Rows from block 2 of a small image diffusion model, named by matrix and row number. Rows with one number belong to one neuron. Each number is 128 + 32 x the weight over its row's rms, rounded and kept within 0 to 255. All counts start at 0. After the name is the row's rms in percent of the matrix's.
Before each neuron's rows are labels from the 100 images, of 14848 (inputs lightly noised), where the neuron reaches its highest value: "strongest on" is what is common among them. Only what is clearly more common there than usual is listed. The data: simulated telescope pictures of galaxies.
# fc1: MLP up (model.blocks.2.mlp.fc1.weight, 512x128), inputs 0-127
# fc2: MLP down (model.blocks.2.mlp.fc2.weight, 128x512, transposed), outputs 0-127

strongest on: irregular
fc1.332 083 [225 138 104 124 103 140 143 138 141 135 109 135  80 139 126 153  79 140 161 118 128  84 144 158 132 117 169 123  56  96 105 103 145 115 137  78 174 150 109 174  55 149 129 149  97 108 188  85 154 100 158 143 118 140 124 122 138 137 220 131 149 114 133 123 174 170 123  97 141  79 183  83  96 118  67 133 171 143 187 126  97 124 129  42 169 117 120 143 112 108 126 181 152 150 143 106  84 125 172  89 110 111 107  99 100 138 120  86 150 120  98  97 141  98 151  72 111 103 167 167 124 133  73 111 121 116 189 121]
fc2.332 096 [ 68 132 178 119 141 108 127 112 109 138  59 148 126  41 122 112 217  69 108 135  81 163 100 105 116 143  90 102 143 140 115 136 114 152  68 162 121 172 129  88 136  70  72 125 137 156  64 186 111 128  94  98 145 113  75 104 116 130  74 143 162 130 164 157 115 146 170 162 143 200  99 149 125 119 157  98 126 118  88 146  69 150 127 133 139  94 101  61 110  97 122 107 113 112 107 117 131 144 163 113 122 130 164 135 178  98 120 159 102 164 148 147 106 136 118 173 162 157  58 104 108 149 133 164 142 156  72 143]

strongest on: noisy
fc1.66 090 [112 162 132 145  94 244 129 109 139 137 127 148  60 150  48 120 113 103 144  59 157 124 193 123 134 136 181 142 105 130 107 154 200 133 142 163 116 162  79 108 135 117 159 138  89 147 117 155 123 125  48 136  97 122  54 102 168 120 165 119 105 144 115  82 174 129 126 151 104 124 102 130  83 183  95 139 117 105 127 123 126 140 104 160 171 155 102 119 153 149 121  93 132 166 127 134 162 120  99 132 142 161 140 135 133 194 143  89 113  82 109 131 113 107 110  95 139 129 175  98 171  79 158  62 131  85 117  73]
fc2.66 122 [130 126 108 113  92  49 120 136 130 116  83 117 121 103 218 136 171 119 138 194  97 154 101 128 101 110  69 109 119 114 149 117  94 129 116 125 172 133 127 142 110  87  91 107 165 151 125  86 111 127 179 118 112 152 199 136 110  81  34 126 135 127 135 174 105 167 191  74 167 147 137 134 161  82 115 109  98 126  87  82 106 108  98  82 105 134 160  97 116 136 126 168 138 119 112 147 102 164 118 152 124 132 164 128 137  81 134 157 120 147 117 134 138 128 146 145  93  82  64 103  84 190  47 180  96 172 101 144]

strongest on: noisy
fc1.19 099 [104 113 100 155 131 145 113  96  76 112 142 180 140 169 107  98 115  41 139  98 145 109 119 100 154  57  81 151 116 147 127 132 155 150 157 126 128 121  98 146 148 132 101 193  89 141 181  92 105 123  47 129 110 120 132 102 144 114 121  87 121 176 185  35 170 109 104 128 110 115 101 153 131 138 158 186  70 102 113 158 141 186  37 180  96 153 164 162 156 171 106  63 123 119 128 115 137 133 110 123 135 115 190 157 163  96 186 124 162 163 130 108 111 137 120 114 115 125 103 148 139  92 167 134 122 146 111 106]
fc2.19 121 [104 106 137  86  53  82  99 191 148 161 113  51 145 140 157 162 149 160 135 153 111 166 165 136  96 150 159  72 144 102 171 119 135  59 121 195 121 141 123 127 129 118 113 102 131  99  61 105 118  80 176  98 138 125 150 129 113 143  87 166 111 121  77 180 142 124 162 108 173 159 138  62 121 107  71  97 166 125 124  80 111  83 142  99 125  92  95  95  92 169 140 169 110 130 124 130 163 119 126 151  94 160  92 118 108 107  92 122 108 111 110 132 130 128  98 110 140  92 176 151 136 132  53 111  95 124 108 219]

strongest on: many stars
fc1.20 089 [147  80 161 153 181 180  33 130 107 168 131 148 143 125  98 152 123 121  71 137 152 160 140 157 128 125 103 110 123  67 103  87 131 179 126  65 129  73 103 167 106  92 116 103 146  92 137 104 170 116 122 136 141 167 167 134 132  99 108  74 110  87 130 121  90 118 123 230 162 119 126  93  58 136 105 119 109  68 120 142 109 143 132 153 140 121 127 121 169 164 152  83 113 173  76 136 139 187 133 104 148 122 149 128 162 149 195 179 116 120 101 124 141 144 113 146 183  88 130 121 128  79 103  67 105  99  81 120]
fc2.20 078 [132 153 102 119  73 101 142 123 171 159 146  96  68 136 178 114 153 155 191 151 140 128  97 169  80 119 147 131  90 135 136  72 126  92 120 176 131 212 135 138 104 146 118 179  99 132 155 124 127 131 164 110 101  60 135 115 110 138 141 117 129 129 138 133 161 161  96  96 105 161  79 188 169 132 131 152 199 106 145 123 142 157 105  58 146 128 191 127 130 102 149 176 165 137 152 108 107  80 160 124 108 169 150 158 116  74 141 112  57 120 143 163 120 130 154 126 125  99 170 161 142 158  64 212 125 156 162 178]

strongest on: many stars
fc1.472 097 [163 159 114 153 129 102 203 157 144 180  81 199 133 111 147 128 110 140 124 117 116  63  77  41 125 128 145 116 153 141 153 136 135 126 104 174 169 171 171 151  94 130 160 124 150 139 111  84 112  95  67 128 183 149  74 159 104 135 145  94 149 105 127 104 109 144 109 132 159 123 118 114  75  76 163 160 117  79  94 121 165  83 141 202 136  79 117 147  82 128  78  95 120 106 108 122 121 145 138 128 193 153  71 131 105  92 119 139  95 143 135 201  80 109  98 169 117 155 150 156 118 136 106 138 148 181 127  85]
fc2.472 080 [ 89 110 167 111 141 107 126 103 109 145 164  39  88 114 131 187 169 155 146  84  85 117 135 122 136 180 129  46 165 102 175 120 175 143 105 154 135 120 111 157 110  96 128 110 122 148 159 130  65 127 131 111 115 149 119 121 127 109  96 146  58  80 179 138 137  84 161 107  91 179 144  78 169 123 149 157 148 119 129 120 117 145  66 136 168 160  76  98 112 103 171  97 175 162 118 148 117 146  91 160 101  95 126 126 139 188 164  77 146 127 101  94 160 149 117  92 164  86 155 117 152 146 203 105 191 110 132 161]

strongest on: noisy; many stars
fc1.505 085 [116  93 114 158 130  82 137 124 152 192 175 100 151 111 144 127 135 123 115 150  71 109 164 199 148 145  66 123 101 110 117  94 115  81 130 184 106 176 182 121  50 155 178 186 140  90  89 136 111 183 137 155  87 126 156 141 138 117 158 145 136 138 144 149 107 142 108 158 150 162  82 144 198 124 124 104 161 130 154 123 103 118 131 159 169 122 141 130 149 182 131 104 100 107  86 138 169  76  88 151 199 162 128 114 172 148  45 103  63 165 114 120 163 172 140 102  93 193 151 116 113 124  98 131 139 113 124 129]
fc2.505 071 [131 149 129 109 174 178 127 117 101 142  72 142 147  84  52 155 122  98 163 140 138 156  69 107  96 143 149 164 160 186 158 120 112 175  60 122 136  85 106 112 183 111 106 152 122 185 166 206 126 107 141 127 154  86  97 140  91 104 147 123 149 132 133 136 171 111 147 164 119 144 176 130 104 122 162 136  98  94 113 180 124  99 109 131  82 132 107 122 118  97 131 160 143 146 156 134  94 123 151 103 107  97  80 162 133  61 201 180 169  75 152 156 127 100 108 147 109  45 129 134 183 185 151 124 166 121 160 152]

strongest on: many stars; round elliptical
fc1.95 101 [108 143  93 117 100 119  84 136 123  99  51 155  98 102 223 148  97  97 154  89 109 169 149 176 120 192 192 130 161 129  98 161 155 110 107 176 141 121  77 118 111 147 164 119 110 145 179 178 120 131 147 158  98 100 132 122 138 114 135 127 149  55 164 109  94 110 106 171  59 120 172 131 141 108  70 115 134 156  88 152  69 120 106 153 144 108  85 132 120 131  83  69 147 144  95 176 143 114 154 180 155  99 113 132  61  85 131 111 110 154  88 180 155  77 149 100 109 123 148 165 110 132 151  88 120 100 121 110]
fc2.95 095 [129  98 192 164 106 145  73  72 159 106 170 109 165 126  59 110 138 105 178 140 150 110 119  59 104 137 112 164  86 139  90 125 113 168 155  86  94 117 107  94 115 118 140  89 118  97  85 118 137 115  88  98 167 162 137 167 106  85 122 136 107 137 164 168 123 129 115  65 126 108 156 141 110 174  81  99 151 150  96 174 109  98 139 102 125 123 154  60 115 140 157  88 167 111 111  70  98 135 133 137  67 208 102 134 118 115 136 145 110 104 170 160  84 154 121 132  81 144  98  68 144 123 134 204 102 129 172  75]

strongest on: winding: anticlockwise outward; barred spiral
fc1.56 085 [ 98 101 134  89  95 144 142  83 155  70 125 189 146 172 162 156 164 163  79  78 129 122 162 116 213 125 145 120 157  88 132 121 110  58 144  82 151 102 123 135 111 184  53 128 155 125 210 135 145 135 116 150 166 149 159 123 121  89 147  91 130  81 130 121 112 184  90  95 177 100 174 151  45 128  91 125 167  97 140  67 148 138 102 101  74 151 151 140 123 146 147 138  78 136 102  75 135 107 144 135 138 168 148 119 107 118 116 135 154 119 117 134 113 146 167  86 112  82 160 108 139 145 100 101  71 142 139  91]
fc2.56 141 [ 99 113 109 190 143 134 139 178  82 186  93 115  87  80 106 109 176  54 138 152 154  99  80 124  35 144  95 133  82 160  99 135 102 163 108 108  98 146 117 103 152  64 116 148 110 171  70 113 130 136 112 139 136  66  93  95 136 118 154 133  93 140 142 110  95  72 106 153  89 139  81  96 163 124 117  51 158 164 117 163 175 128 123 128 114  80 147  90 153  56 121  82 147 135 141 123 108 106 155 147  88 136 145 186 139 102 184 150 114 117 130 133 132 111  68 137 159 151 120 149 105 138 161 159 161 163 106 146]

strongest on: noisy
fc1.443 095 [121 133 117  99 144 151 114 152 111 158 171 128  76 125 135  71  84 106 190 171 158 108 169 116 109 158 101 155  59 138 168  88 115  43 127  76 153 144 108 143  94 135  72 183 147 152 110 125 112 134 120  82 107 141 172 125  84 126 120 194 141 162 108 132 127 128 182 169 165 138  90 135 185  94 158 128 100 115  84 173 153 127  78 115 124  79 115 119 122 141 113 126  79  87  42 123 147 127 139  88 148 134  96 141 127  91 122 129 137 158 146 102 101 144 202 151  73 142 117 144 147 132 166  62 115  91 164 167]
fc2.443 132 [167 118 115 167 122 131 138  95 149 141 133 109 143 123  93 191 185 183 124 100  56 127  76 134 133 101 167 120 178 120 113  88 117 122 117 178  86 120 103 139 155 110 157 103 139  91 138  94  99 110 153 125 157 116  68 115 160 137 162  68 130 117 154 121 137 115  49 124 121  88 120 114  96 134 131 143 165 124 184  91 135 130 163 143 110 180 149  83 123 103 102 117 186 151 227 133  74 139 131 184 128  74 189 154 121 132 162 116  64  93 137 189 111  86 105  75 103 103  93 127 151 155 106 169 156 149 107 124]

strongest on: irregular
fc1.253 092 [220 102 128 117 174 121 166 160  77 122 121 129 178  96 132 110  95  90 101 149 117 162 128 112 129 139 147  84 119 121 115 117 129  97 131 166 167  92  92 106 146 168 133  98 150 110 193  90  99  37 190 124 129 193  86 116 138  77 116 167 124 114 153 133 152 124 134  74 198 134  96 150  46 157 186 117 115 138 107 158 160 115 142  76 102 110 109 119 129  95 107  91 158 127 147 103  97 168 138 140 159 107 117 136 128 134 104 128 122  83  87 126 175 146 127 164 132 170  82 184 129  99 202 112  98 107 152 158]
fc2.253 086 [ 88 125 165 176  76 112 135 120  87 139 109 188 121 181 177 153 176 118 153 104  77  85 185 122 173  84 141 116 104 123 141 142 117 139  77  64 100 146 193 122  57  94  75 145 169 168 131 125 107 124 135  92 105 132 145  95 125 150  95 143 168  63 148 168 142 156 130 163 123  97 161 110 190 125 112 170 107 117 157 105  97 175 142 175 143 124 201 164 150 136 150 145 109 133  75 132 103 102 122 131  94 122 123  83 118 111 108 141 119 172 103 140 101 116 191 144 178 105 153  89  96 154 111 171  99  99 142  74]

strongest on: many stars
fc1.153 131 [121 122 148  76 133 185 205 179 111 111 152 159 106 152 126 163 145  81  65 114 157 124 165 141  99  88 142 130 131 147 180  85 133 123 137 114 163 195 134 124  99 134 145  97 132 151 151 118  99 110 171 128 105 126 103 142  86 170 126 106 141 132  99 107 122 152  68 113 151 171 114 154 105 154 246 112  84 107  47 154  94 127 117 138 113 147 136 117 101 126 212 184 168 126  99  78 115 127 171 135 152 113 108 138 126 116  87 106 115 143  85 194 130  90 117 118 120 183 173  94 100 148 161 175 140 138 137 134]
fc2.153 131 [135 124 133 138 151 115 130 167 160 133 172 159 131 117 192  79 157 144 183 131 122  59 132 145 132  59 133 146 127  91  84 115  36 120 120 134 148  95 215 143 131 143 174 188 194 105 118 177 135 123 157  60 124 105 139 134 139 184 129 144 162  84 132 138 132 165 119 153 114 124 148 151 146 169 106 106 117 121 123  89 103 122 117 139 114 166 155 134 141 130  86 142 142 186 180 140 100 113 138 138 152 145  69  48  79 122 125 136 131  95 120 148  94  92 173 160 132 165 146  92 163 117  85 194 110 102 110  75]

strongest on: irregular; barred spiral
fc1.463 096 [146 132 111 130 152 175  81 170 109 138 128 168 156 141  94 161 123  95   0  63 162  94 133 146  88 101 111 112 141 166 157  91 123 160 102 154 130 132 141 127 111 121 162 114 142  93 134  74 135 153  76 152 152 125 110 103 124 161 107 138 129  97 113 129 192 113 172 128  98 136  87  70 127 181 139 106 130 143 104 124  94 116 111  84 156 129 156 111  52 113 106 209 138 143 143  62  68 147 206 126 117 115 129 121 137 119  63 150 101  94 168  84 113 141 160  86 136 127 131 160  98 143 101 120 100 117 114  82]
fc2.463 074 [123 117 176 153 126 101  87 119 111 145  91 174 136 100 133  98 203 142  97 117 172 113  72 181 127  82 154 110 116  65 122 179  67 124 108 111 114 182 134 151 106 156 127 158  98 127 128 152 130 156 111 100 104 181  94 170 137 123 108 128  91 119 118  99  89  54 121 131 124 129 143 108 142 168 135 130  73  97 157 142 181 139 187 141 138 130  99 144 162  48 122 150 142  68 124 132  92 173  87 195 122 106 161 146 157  66 156 110 118 117 231 131 147 157 112 165 105 134 131 101 113  85 125 139 125 107 150 175]